Rows from block 2 of the audio encoder of a small audio captioner, named by matrix and row number. Rows with one number belong to one neuron. Each number is 500 + 40 x the weight over its row's rms, rounded and kept within 0 to 999. All counts start at 0. Numbers have three digits each.
After each neuron's rows are labels from the 100 clips, of 14976, where the neuron reaches its highest value: "peak on" is the class under the peak. Only what is clearly more common there than usual is listed. The data: short pieces for a synthesised band: melody, chords, bass and drums. In brackets: how many of the 100, against the usual share in percent.
# fc1: MLP up (encoder.blocks.2.mlp.fc1.weight, 512x128), inputs 0-127
# fc2: MLP down (encoder.blocks.2.mlp.fc2.weight, 128x512, transposed), outputs 0-127

fc1.469:409510532472512419487563496472442460529539497494523482443509502540502503490518505387443442513505539549574543545498498494466501535515480490376515553459458447501469486492476532496514512498485525442517515523428457523522540450440525467519642493479544464529525508489525542508542457475491491542509533473489597470504526477490534523412543542511528505475450502483461493584505524506545574508529
fc2.469:488477509499514460528550433519457491585482487524404520513439535489507500483462480472503449512576527539544533536526546519513400507500521454523456549501451429554445487559506433498542516468453507461467531502502498484526533519445527494516422466483514458479502413463495561565553517527491462544483569546449524517513457484440426466445481546499513520448516526611544526540497458524571467492539
peak on: B minor chord (32 vs 3.1)

fc1.333:461476524529464464510503525567455492588522559459455506474516567467486549505506539553495550470504551414497457472485544585529491569441481486493498472481523509610465475530516565503536467532456555515537524524423492544524547470477488551439550555526484434503469519497503488458462508440511506487491461419508464489470504476575463473453505538524520556454481550487419572471433428486537518480479
fc2.333:518544500455606496559462501528459483515572535508578406560558470464546534523496497567421571487452452445442449475482533537516502534425475493489527506470494437503499520543518531536466464559453490504437475522469426516525518498489520504492503481480511489515491517495484476543459494437478527502498519495418563555534393485466546532530431502539573476518561525482478536449432516461513534479537
peak on: E minor chord (34 vs 3.1); E major chord (32 vs 3.2)

fc1.355:549529518506445565478498480538518542492536499563464492530549462419455490455470613476544488481481530469549457461586490459464501494458415471407489525410517511511475545504494458530489509494507477542510466442478525512483562472470532489536486514542511530527534486434522515486470493577471527581480515479549573484477463455497554434544539446592433478531527457453493541501526498502451477462563
fc2.355:457494480499465555438529504480501572479481508489516473500470460478491569456541468485504490518520449479544526473569514593477590474552600479477489483523457581565535483497452503505498543424482496543477480511561449581455512567473461478491528513515461498490501584456527492523531571531520431570474472555460509446465517570457463475490473523500484436434499531432497443416490535502532500474519
peak on: no chord (74 vs 25.8)

fc1.422:501563506545437519480537464550530513502551531450493462505544565466510499436521526480465565438478510455518480546461493566546478538420507624421526526490462486405467520459451535492484597522479524515571516504470485512432475511518550506491496435475494525482518423508518476462507518559496431460486491536497486498587514459486463505486459602493509517474531544482451516454515516522476491508407
fc2.422:459539504479537488490542499559471463559466514517466516472493515486547519393566461498500515523470517528469596495520495481552464526546502522449484406471532531530479553466518455514532479506506509449412488528512614520511518491449522568512467456525503551495488467491461428448459513498513465517570529465504418522510435617527525522549522502579456541495440479471495490511495491439408472492516
peak on: C minor chord (28 vs 3.1)

fc1.400:490446501461431479493582513514539511441501413505475455414503532555469545487442527429569440518457529448514516524532470575408558469518469467530483549534498517499477588529474536481534529526517473497448495552453465557487577520507469499517525523492483429507472518474504497524562502458513529527515477561519443463526515488540502521491457405531560445525418441449480501497502515489536582506460
fc2.400:483482521430496472535554493480500444520493421553382523429502481513539571451503472504429502463571504532523506452535509521532513534535496532487499502471505470484532504509516523453419503496537452519500517510521552519483482501461482510473462543464486527444445502449555499496545515434460516519594530513576590485490436464569464483512532552435546452490511454521452535510608492431508561464550
peak on: G# minor chord (28 vs 3)

fc1.433:446462528510513483477465465461573497519452511465542509503519462533523498488526456482402489482493539418494502512441541541496517476493495438528483580494493541515511469460549492540509501440463483489457438488525569468466521495453568510527546493459530553500536665474521487519534510470514512425495555485516495498514478531508466433500553528566484446492463526463621467482397511524482544487549
fc2.433:528491460457499582518527538545527531444462521512454435535527454424502526491482501414460531567520509524542500478551504443560533492509529478547479493432520507459553523506498490499517434540476521536490463556478501482524423492541494501504428483432548460482587475423480573529490485510474539479500501469455474473493449530542483479500652425516477466541479531511432450530492533569531544486524
peak on: E minor chord (48 vs 3.1); C major chord (32 vs 3.2)

fc1.494:493530454508485550427536467465533493470512471588467529472447531412412514516537434452553527501456579499550518506479475482537550461473506435531525528508410480508484500506524564452451446496497518457487469538473525512505524566511456522513583490549576566494539509453466454483543464504518470543494578540449544516574505614521498491513522470498500439502477424476496505532487454453488497543479
fc2.494:489526528528445522531518478614401489532576543502456486497483470507529503551453485466446552509576445475467517449569508432569504483509503465534523489535551523539469543566461493447447533418470548523470467497541523480530478494456519479502470561476500529472446586504445540505463547505571476420530580486464497511492523470438533471479550468493473481516487461493480560476489563427483547483477
peak on: E major chord (36 vs 3.2)

fc1.2:471589536546514477541511437536433458513490575473515515521467485479484541498475484446495431425457490533506469474433541528464511518468444563393515529478512427438525558523457500559528572441458568514532566490514518499474505484516535550418512525449491550591558487481544503448529478470435469497540538487499462492510552540523499578482494517488558505509497483443506530466425512511526519553484
fc2.2:493499552526541474512518468548501466519444512543506435568436454470542482416568576424505521490496503526562592463468528533454546526546488491518488492531511502514486546572421439545539525466413567496537537457437502445478442493463416604483503536478501550518459489515507486510489461463521468465531573452560522516546492510460520531507481494435544489463456482445508519477538492499531479457485
peak on: no chord (71 vs 25.8)

fc1.446:459545519517438509487489517499536507574504484480502512528492532456484428530444499529434435477507545454491519524459529577573418433494429512412482467514498530545513537475463576498544490561429473608506557532573509580516522554458514463488520498567481443471506541460499515491416550459566487544443470542514449479495527474487534492461486536479510474462499546474491472504430536531467524493474
fc2.446:547537493463534511477493545455513497533468487486512441530506542445461455553479508469536540528493453514482499539536505510555487502498520515554504429465498467455463452469518462534436437533432492527479513542607451524511522573502490502558464470540463485487517468497468566488462476590501507436559528438536437545510502529521588457490443465555464551554469502496410454541489514471406529508593
peak on: C minor chord (45 vs 3.1)

fc1.367:517518522453458530477483524462483550492542445530484495493463469482481497429541582489543554472496510518546494601480517449470523492484458423471433454552543499529466437483542480602443563531487499454552483527565446514532465592474472530542511461435474497477456523512511475494549522437545534484469518520566507531480519443530428485526498500524433494504483553589445536402508506501530484462483
fc2.367:471550592487514521487531456507494541515503487461457534450479432569501538512528550519502427507476538521395446503472548494524514514455487489506474522510383509569478479494548511576502485519525479512459458517480535545506506518569526436510455552470472459451478520455529477493518526368570489516501515546401519581488526545510527467517473532476439486511513462482521579558433476475508524532485
peak on: no chord (55 vs 25.8)

fc1.202:445562522535481506513463467469489487446510477415522529497475491468507510522471436537486447476486488583501476460430463415523526480481522499443515556460522484509506410459497522572522476465493550531574509559464526525564478499468553477472502473484561481572550531551576576505580484391420480534447452523540491451470529532486508508533564480470475520500505485473535476503515482474604515497525
fc2.202:497420526504503445437488417550483517470537477532522552501487469501500511424511481480437524534530488498466567493465487523509467467584507427436531495480515509511419559515426477517482461487548478488528497565487492458541562507535488536509552530505451503550521422547497521528544448489494474484505470525608560451500483484439497546484538497485459435432484509542487485558641492549505501542459
peak on: G# major chord (34 vs 3); G# minor chord (32 vs 3)

fc1.217:503493516448512412562536491482416496541497451553470471541490622522507547466492481540534539528467485527410483483439512422531521450562498512459498581475564479512510468496426510491446477413464566488503493510559535454481518497482531533497530512498521432500470482545517571514531561499502546479512482493442482439551557452456510472446517456545496553466489472477506531563463459492538531513581
fc2.217:515587531536455424481522471514489520531508508483498495422468431568501533494555510454513584526446549577475433580585450466503485510476533435499475496542448541530478490467505468438485454533441561519503466525468505475484546519488475397504483507509424533516495492491545437471506463524516502464485477474522566532589507539481480480515480524509445463466495533533496447430540533568536541581497
peak on: A# minor chord (38 vs 3)

fc1.317:478530455491464518572571445550524411503483545500451487485499588510441528446453500483432427462456517501508504568516517498525548539451532469508463555520509547528481447534542573441541535503535547520503464478542517543449538492529507508493486504529466485507474536461578523492394506546524447443498503516493526472448552482430535459505550442475447530549457440504559446521535498492500501399489
fc2.317:518483535462503515473505572473457494533466519483422548495521541480499492475530577504490463484476539509469572532521574450579530559493520518494446522499506524493527458509502520482486437477519406480543476435502412439499501505488475494546478515457535464469503458418420529452551535464450495550434473537525538447499542554549463515437451500525541524490590511449495538458517485495540504437617
peak on: B minor chord (25 vs 3.1)

fc1.156:535512474549531472520441529525544449417448507426477568451449502473549495475448432486474457499444479601487501468462440472492474487485467517406482511518504497524518475472487483522523452528563519520537536582455462516622512544443510519471505494489521546580543423524525525465527505463512537492493498510528499466516509542524476520538571461495531486491563395505504520529485454571582479531515
fc2.156:455495506493465507403473443485547516506509546509527550550510471534489457535508470513489567514526469529468522474462475550488602482538528467385448522514506535525470561598466483540487455450477422508520524443497467468539548524533417522551516484521468545542436495564518487522566489452482480465553459518537483461512439509476450568503493516441464471416477506539484487508610514521485508537481
peak on: G minor chord (26 vs 3)

fc1.265:519574556555399442494491520549511492550465549481550472425515525515521492519531601445517498433453461525514519481444437461583495431478498507465487491475508482438545534495479533518508472482424554540490526488512501531479493516472445468445524492465533489509482531485541518474494550501533506440551562497492493507598522525513397514400496498518488519557558523472518484574470456578456465501478
fc2.265:504487572526560510438548504508473522514484499555461488447386546540552544547479529381498517471539546529550551448466511463502412455471537477558519467506549495556484530449464494509438514519484432517483533543510608555508484540444534501504539456481518574492505517434500531532420471536500463564469542535480474478494452511474447484478506461515472503542431523544480443512486516443500494474515
peak on: C minor chord (34 vs 3.1)

fc1.73:478524433514527577489508496501536500458422480448542473474517507514490543507585560457537502459601504525450496493537416534394476423549487479493397491481528502454429571470509492466482518477506503562519538506506486574471496497484489577504487514444495544527432548471561524525522517506551551465484463505446477575456527478519417507474440492509505485544507533475507541485550465547462508493559
fc2.73:463502462521510500443476512575457442483534464508497519538556493520446511503489460503528490467568434494479550464504512436497576529469462514503487470464470571516473568498567540497528513519497522529496493496542542550467480484520579525501524410535483446457511609516489496520461507514468452468526524461439550466542593518464497493493511538528421471532461497423475471429454594425438539521564
peak on: D# major chord (46 vs 3)

fc1.22:514433519482448477450586462524585495500473496479542507569441563553517482470462490410502476481548536475530534485586430555502490425527496520527419534555509477533420503514419557538523455498503509446530555523516445447440572534435537491554512530516516464477420477487463548541521484532501513523533464524553508502515470530502480543446485519482557537463503494531463469555506510486502487461423
fc2.22:487534444499433506593507464483474548484517482520516490490515519508533478416523488583498520487466426510448519474482478500544516418493534546541536503504498490525508490497454515556476480543501498539495504463510518452499496492428426468539547483487458565515471457551490493508545406491502444517634589478565532478579461473507487420463516541524500486470454531513409539471513572464548468544455
peak on: G# major chord (32 vs 3); G# minor chord (29 vs 3)

fc1.431:495561549490482598541498585517489543548549470514496487513508449523566535452515543476589529502408445471536449448566579443450479536476541548405484498408498481502579437516465488507466479490462466497496468488478448611503498494513527490495515482470497480489545529475555485476433561465476505499530461490534563457480468472476534427489518457484506505533545531501569511468530487489465483476473
fc2.431:493484463497480468470521561485522512446499500474520488449497402496558412486441469541535448516458451538519613487565544531521531480500493516560479467482520556452518484520568475485505459463463503569522544441539480540488506580497523551521535452484467513471527609507484486522475459543495519524553574484428548612489447494487481476533508559484477478478498471449476433492488481497528416485453
peak on: no chord (63 vs 25.8)

fc1.98:541500499410484496574580538436467475541523498485467514514481556479531539500474487525443494533516463534457437513534452487543559505461476479482513543448561524522569483494501532485486537514549545499456447470502453428446593463523573491486490523539484477479562452507583581518546465557495486522514495499470482399495523463478464491430453470463480487430477498472576545513503497534440559578482
fc2.98:568501445474501523552547529410500544508462554529473528503531468511524526547445414460468577567578551537495455441489428438523506492419547506517530490487523514510499559542502423508515421501500509389431443477492526477494501535525453511555457486465553495468483476497566536495512487511433530453495450576433545528533470524487514498528516492507511507488465478562488519454522450498533484537572
peak on: A# minor chord (55 vs 3)

fc1.509:479477511482461541467424528516501453605464423431458448468451572517529489578483583538491509481449608505489503546581521488488523451500533554481503474411496490511561503536467561539468449548487514547523475510504437533482531498515508536532477533499546514515453490512529467510403531472535474535511519473496474518492464478537481548501532464469536547420523516464487508455438540462573473437460
fc2.509:538573526411487565474543549475582472492567455506521420470558455463477472573506549578469504469493503495474499467556562511537441462497505574536489564521473504506525493533580537458492481532464539510419498514495528505475475561545501474514478541540448455494556511505488474461505517558501514539486513405483483523488433439446542526486519438493492558454478554460436459471478491436460458485538
peak on: F minor chord (34 vs 3)

fc1.301:502440512492476510528429529489483465573489488528473501472450517507560515518464535421503520499504552539498533501535526479467438492533541541504527511442442440489515501511569470521621475482499565477470524507421488474495469464475509461500539452466496486475533534475438470473534486507496511457468488531469539399428530538492569472525599455589530514509546525534544505542487531403569466588471
fc2.301:482485522534441454407499576502487482477507504528429569558511536483499489584489521511512516506506440583511442543557495396498517516434489484559471481501431563571499470473513434489467468415523538502530479529554538466464525541583545462458467451565463521461475533481519570484512493506479471519498538440497558490502496482471472443520533425509535512554514532565435500457475492477530471521542
peak on: D major chord (34 vs 3.1); F# minor chord (27 vs 3.2)

fc1.335:534471486534535508434509513478496427488540494534474500517459503466547450507482472469451479500546529520563411450545462502547482540472467481452558484569538493524514573535511534525510453523554545496509538478513461411454495465504543572439486475526471560465507467487493538506587464535456511543533571513516525486525499501504433451490463489522501506519511393471610535501461536449438555453404
fc2.335:530521502517498531516487478459449541467530540560497479425512511543528515517513587479514531438509558543445502459551512527456471537499453542472469470462528443481484475553531474541461499429535467476519518505502407405481492474484441473455519475539576453474520506543503555551562510446472487432476476478515594483546431495536526418617506498483578453544545476526513489533484515485543467528460
peak on: C# minor chord (52 vs 3)

fc1.209:539496506523520494507461517426474515457610516456553455524525554533407558526481441466500528536489542518540444537487424492496501526477467400489559478482433480531442506495505507452501552524452493533521447525483523534554452563406512472512488440501445466500544529557478468440500481534569579471500571477537444520462576471489518530518473459540490549549498536498448528493539505471512528436499
fc2.209:466516476457516520463523508525503493503510454528467459479450447489464502533557436478519517526460495479461465517553547424502513426500466482495430538524567468430518412552495497509548451472502456525463525491497472549437479514504514496539580513436496451545537503555435474464519528518439487534579502515509487556524463522498528535525585357455488504596576525487515488520504587491527534494521
peak on: no chord (52 vs 25.8)

fc1.302:504520544495488469613547539474449540539480453470470542522478485476469514573483431505483469480567587572497538542459491464495426498573463511506582474481453493489468503478490568477568476460467463561441503448550380529483524540445521487489569500524488487520504448470501489490487515514581507561403508483515542484456527540500486524551498540525502539476450488449470530466426474530495468503522
fc2.302:457563509478564463538551586473549481581508466529477440496528506423517534528476478533479497516568558509493514509486453530525341515513557536554485486526467392428538525556500480543503473474500447482488559476531456502470519565513577506545545512485439481487522470523480534473510464496426458502511507514478404467535493497501532504477429488459514496503529556490509473497513447556469538457488
peak on: C# minor chord (31 vs 3)

fc1.256:528465577477490460544513582545504463464413495486574502503499530494467489522513590508472558508547535492464409438460538492486506439566418546448499489472489461517434535531485510542475548503480572543466488517531529449535514481493492462454498501497506439491489523502434513578505511522502575488541489493496456498545504422551516445451531478431517485602523534482406511515441480504499504516572
fc2.256:512489454489491496423542469543497453503462483575505478538539519527500506501474579596466552532548522526480490484564539424555536448505432462534459486551556546509440512513491510463460504531458516411485481470574519425422503515469483427526492502499501521530522526484530554510491497480514528452532519498503478454542589471619422488525517457495542497497526534524479452470421539456500431452498
peak on: F minor chord (79 vs 3)

fc1.45:499517538470467475533426486511505513555485472514524517511470515559480514545489488535539450444511521483431494457479480506482462569569498588449454458494478440514453449464480495527566496467541479564519481534487522437433446536503493506441429571521512558463492550537507475519543564485476477469462524539555633447559507542583514548480502530480408470555443527478502516553480473481470518458502
fc2.45:544498441508497589501442527457477430506510500523481513535469519482463515512436543525543492571539507461517562511459505500532462468519465477508496461505414565566414561476492400454556517468472491523549553462512506509507536519509519517453536503437524432448442470543456593564477491508527532489428494523541532424508473516495499520498455492497450471552420516494538413568561478503535514526524
peak on: C# minor chord (36 vs 3)

fc1.27:511540463502524491585478563533506485561553507541504483509476501503481392481518498477526480534563544474553591435519523480493415492535437438440519535449505498544500487479473537468575520494443501589506513460512515558449514489440506474517580535546529503477529438453514459494475463493489547537475548528465584480486482429459534440498537491482502522440485536462423533539444456512523547489433
fc2.27:496468518577568530498523517513498506548476478469550474459541497428482453544441515443537528450458559424486519555464520493481472516492597573487409476440471431469557477535533497524495483552441492467495527457540484515505477519483540524518575448484485415499554417455494506570527394511516520470470502566466504471530492523529511432482479541512537557489528558484455570538522489519521543496479
peak on: C major chord (33 vs 3.2); C minor chord (25 vs 3.1)

fc1.360:512468408502432443506454465564464517585482496551432480480457527509474459476481485530575535494537589560495508506480495432462546456544543436495525548517477497483529457513586558455533526465525525370511520462480527479472474463513519524534491486550585524484483526476478506542563456517535444511460474495438514472486542561517502483507529432553484446482529478485536520534486466456553435553500
fc2.360:442498474470471552494528476580471518503530464517541512465510455434470496535479499478482500497524485551525487498581533440558518526461455496617512396550490484440441458541483490412476515519522521540517506473439456514465538496520513526419455523432440564467568483478465558456476480546552467533507541476492496500509577465453483481539486464549526506596489473552500525437491549487557496481554
peak on: D major chord (26 vs 3.1)

fc1.78:468499500481502510527462522554552506564458478487573486531494433507507499423504460477465535460486544485559576549469560508522469472465445424491541511529406507478436510482520560513546452432422491498507511472525575561497580533509429468543456522473562449572522548439522490499478582521461460487506472534478521462506456507538546425528518431535510499496530462493503438517516529539453487474436
fc2.78:542534521484628525550564449490473470499481525530522453528471531484487452525589486454498461477434507495491566484523367517560505498487496480608493487531514554447460442516501464457443529430474517450539548551491432448532519500474476528543562477511510448489503485531547479491443502543436525519454525500419503494547526510530534483480522487563509488569428536518484470495456484478503520452488
peak on: no chord (100 vs 25.8)

fc1.251:461496512481477479581524500455523460524537461490459467480512416494522517479466492422456448478424502524487521566578520495505525531424448480492528523534548486585515504534542520456510521520405463546486532522479477550530470455437542454516579472442508483511562521444513532450479505445540504514438591516515393534477528426486487555478561506503529456521481553497537507544497488486520588464493
fc2.251:469545505487474430493475465530491554526508525476492516502537559445492498462467584467495486516531546445517473567498521590545478507547579527466442483457528460500402475464408419487547503539481474434476572510534541512562497523526519556504499506527426457527485456502447469483438521527528419448505499546515550512565464515416509498462538477531517560506481485482516462556443474556571479502479
peak on: B minor chord (25 vs 3.1)

fc1.102:417501529458510536468483450500496491501548561495476479496377563491517497453491553498487512502470461576443484471543512502515508495467538526480423480463424524520528585491572535489468502553484500537520490550422519521487555575475537526490545531498474457489461427515528491510467419559470492542465397500577454485431511544500568493462487518478549476462544464550574510539493540511513543483477
fc2.102:497459517560604566444559538502409577500482475456517563438489559512454480569457560478533503505510455559530545441460428474499441543501523501493541557488489560467563503514566472480519494563560529492518460557454427492433528502468467467521502488397456462540518502587433494517451514512496450504472522518462459441500497539482499489482537503523539480502499503490502478472457455551512513484527
peak on: B minor chord (25 vs 3.1)

fc1.229:527520503510435431465520442492586474560448525578449503466515485547532505482517546515451501451489549460559522479441435437574483433470515495430447475531543493482491504470504543509536485530548514541510521460502497507502504531471444544494467501515515528556484479442525472450521472532552551392528521567529496456604592515502439544493474479534516452483523545457518579499486471518516493476417
fc2.229:461483494511504510513554469544518518429494549526512463413466510491577506499492445431544510559481514522503526461496528501458471476529548535499548473491540530491505444523486491561504508505504429481488522517564482579503552503486437490507538490576516497498501482487458525567382481498539488564435567561524588508524403540480490499485477486431450483539571470445483441461554513487546470424429
peak on: C minor chord (26 vs 3.1)

fc1.170:530486535434608467536558479567507528516560523550515536559516484532495504543512496482538486524482543515495506470493493466439488473591507457421499470461473520472437497495534565460483563504442465510477526522479475510518517479515511569472532514416545466414447491470490517484546522461525511528520495457562402510489430538583461460526508438423576555489505429537466560459445505482504513486493
fc2.170:531501433500507490552501544498600499516503536476500482495505448493539519424442549466481520484553504498454512488486520535455508518530443460454537445504511527549553481539507525417536439550537486469486551501463526565531444380548447494517519476486538497517464483482530530551491498521489494552502429505538422481620578465558464496529550540492447527531558488476464474506463448527491438442437
peak on: G minor chord (27 vs 3)

fc1.129:484464469466380484410502506515524493467483486504542518559489497527506438506433581435559475503538489489540511520599527584427483509535459491503557548537456530519410530512425507480493476420489478522523430469492451551493561534490501560478513569494501483420496508475487486521523502537490505513510467531562495592515459513488472522442518548492539556553485463502502524523450530465527465490425
fc2.129:467547441541437428494531412512493545502470387491493487517485456535498480452487499541431521495560442518427489459544484504528465431519559516521503439559523536454496527544530588480473514510468492456526502510478484534437557524475461516543488545456526480534508490521506464454601510503535509522600449578553524524532532476564458497468434530501535470476448453492504449477533493497545513569486
peak on: G# minor chord (33 vs 3)

fc1.201:508500498525447475507463480478552435571497469471480459503556500540515515446540517531453565465460504517500475513518437559543527475542462514440485485514409499451415496500567497537477506531473456479471504512422520492471509483477515516450523533451544509490472460461502523560503502522595472550449437422461464488532488589472529438630529521548476530522589539547536487534556471469533474510470
fc2.201:543474545490451535497513520509489489509533536519465501486478514512551560465470519426509512488478565555457452517543474526482533585459482512577472481494532524445438493474473478503534437508466457480465540503575415443511500471424557459482464385479476507526480472408557482542477472511531474528493458500513535490593508485432566516607499513544462505563553558455526481460549529551482484518494
peak on: B minor chord (60 vs 3.1); G major chord (28 vs 3)

fc1.18:441458483498419480548370431480534467562467506501497464457499532442547497500471487550505473475541495519456502561550533522489484354501505562452465498540464556524491510536552486457521500505515574493510515511513519485511515473519483503476452505472524515567491492517537500521539512483579462510542491450464519555361606511571482553512462516548512507500486482507469536474434500489524511509463
fc2.18:477489473402478471474460497471565440510505489573545480540434513433488372545495535563520520474494519499481530489535526528551560446538456546484516532521472473493471550574599509515450478515468504520453462541525487533509518530584487509463485450529492534494491464532513456575488407544482419550527516443478520559504543468505539521544529485460463458472466460526455504484450516556450495546469
peak on: F# minor chord (39 vs 3.2); F# major chord (25 vs 3.1)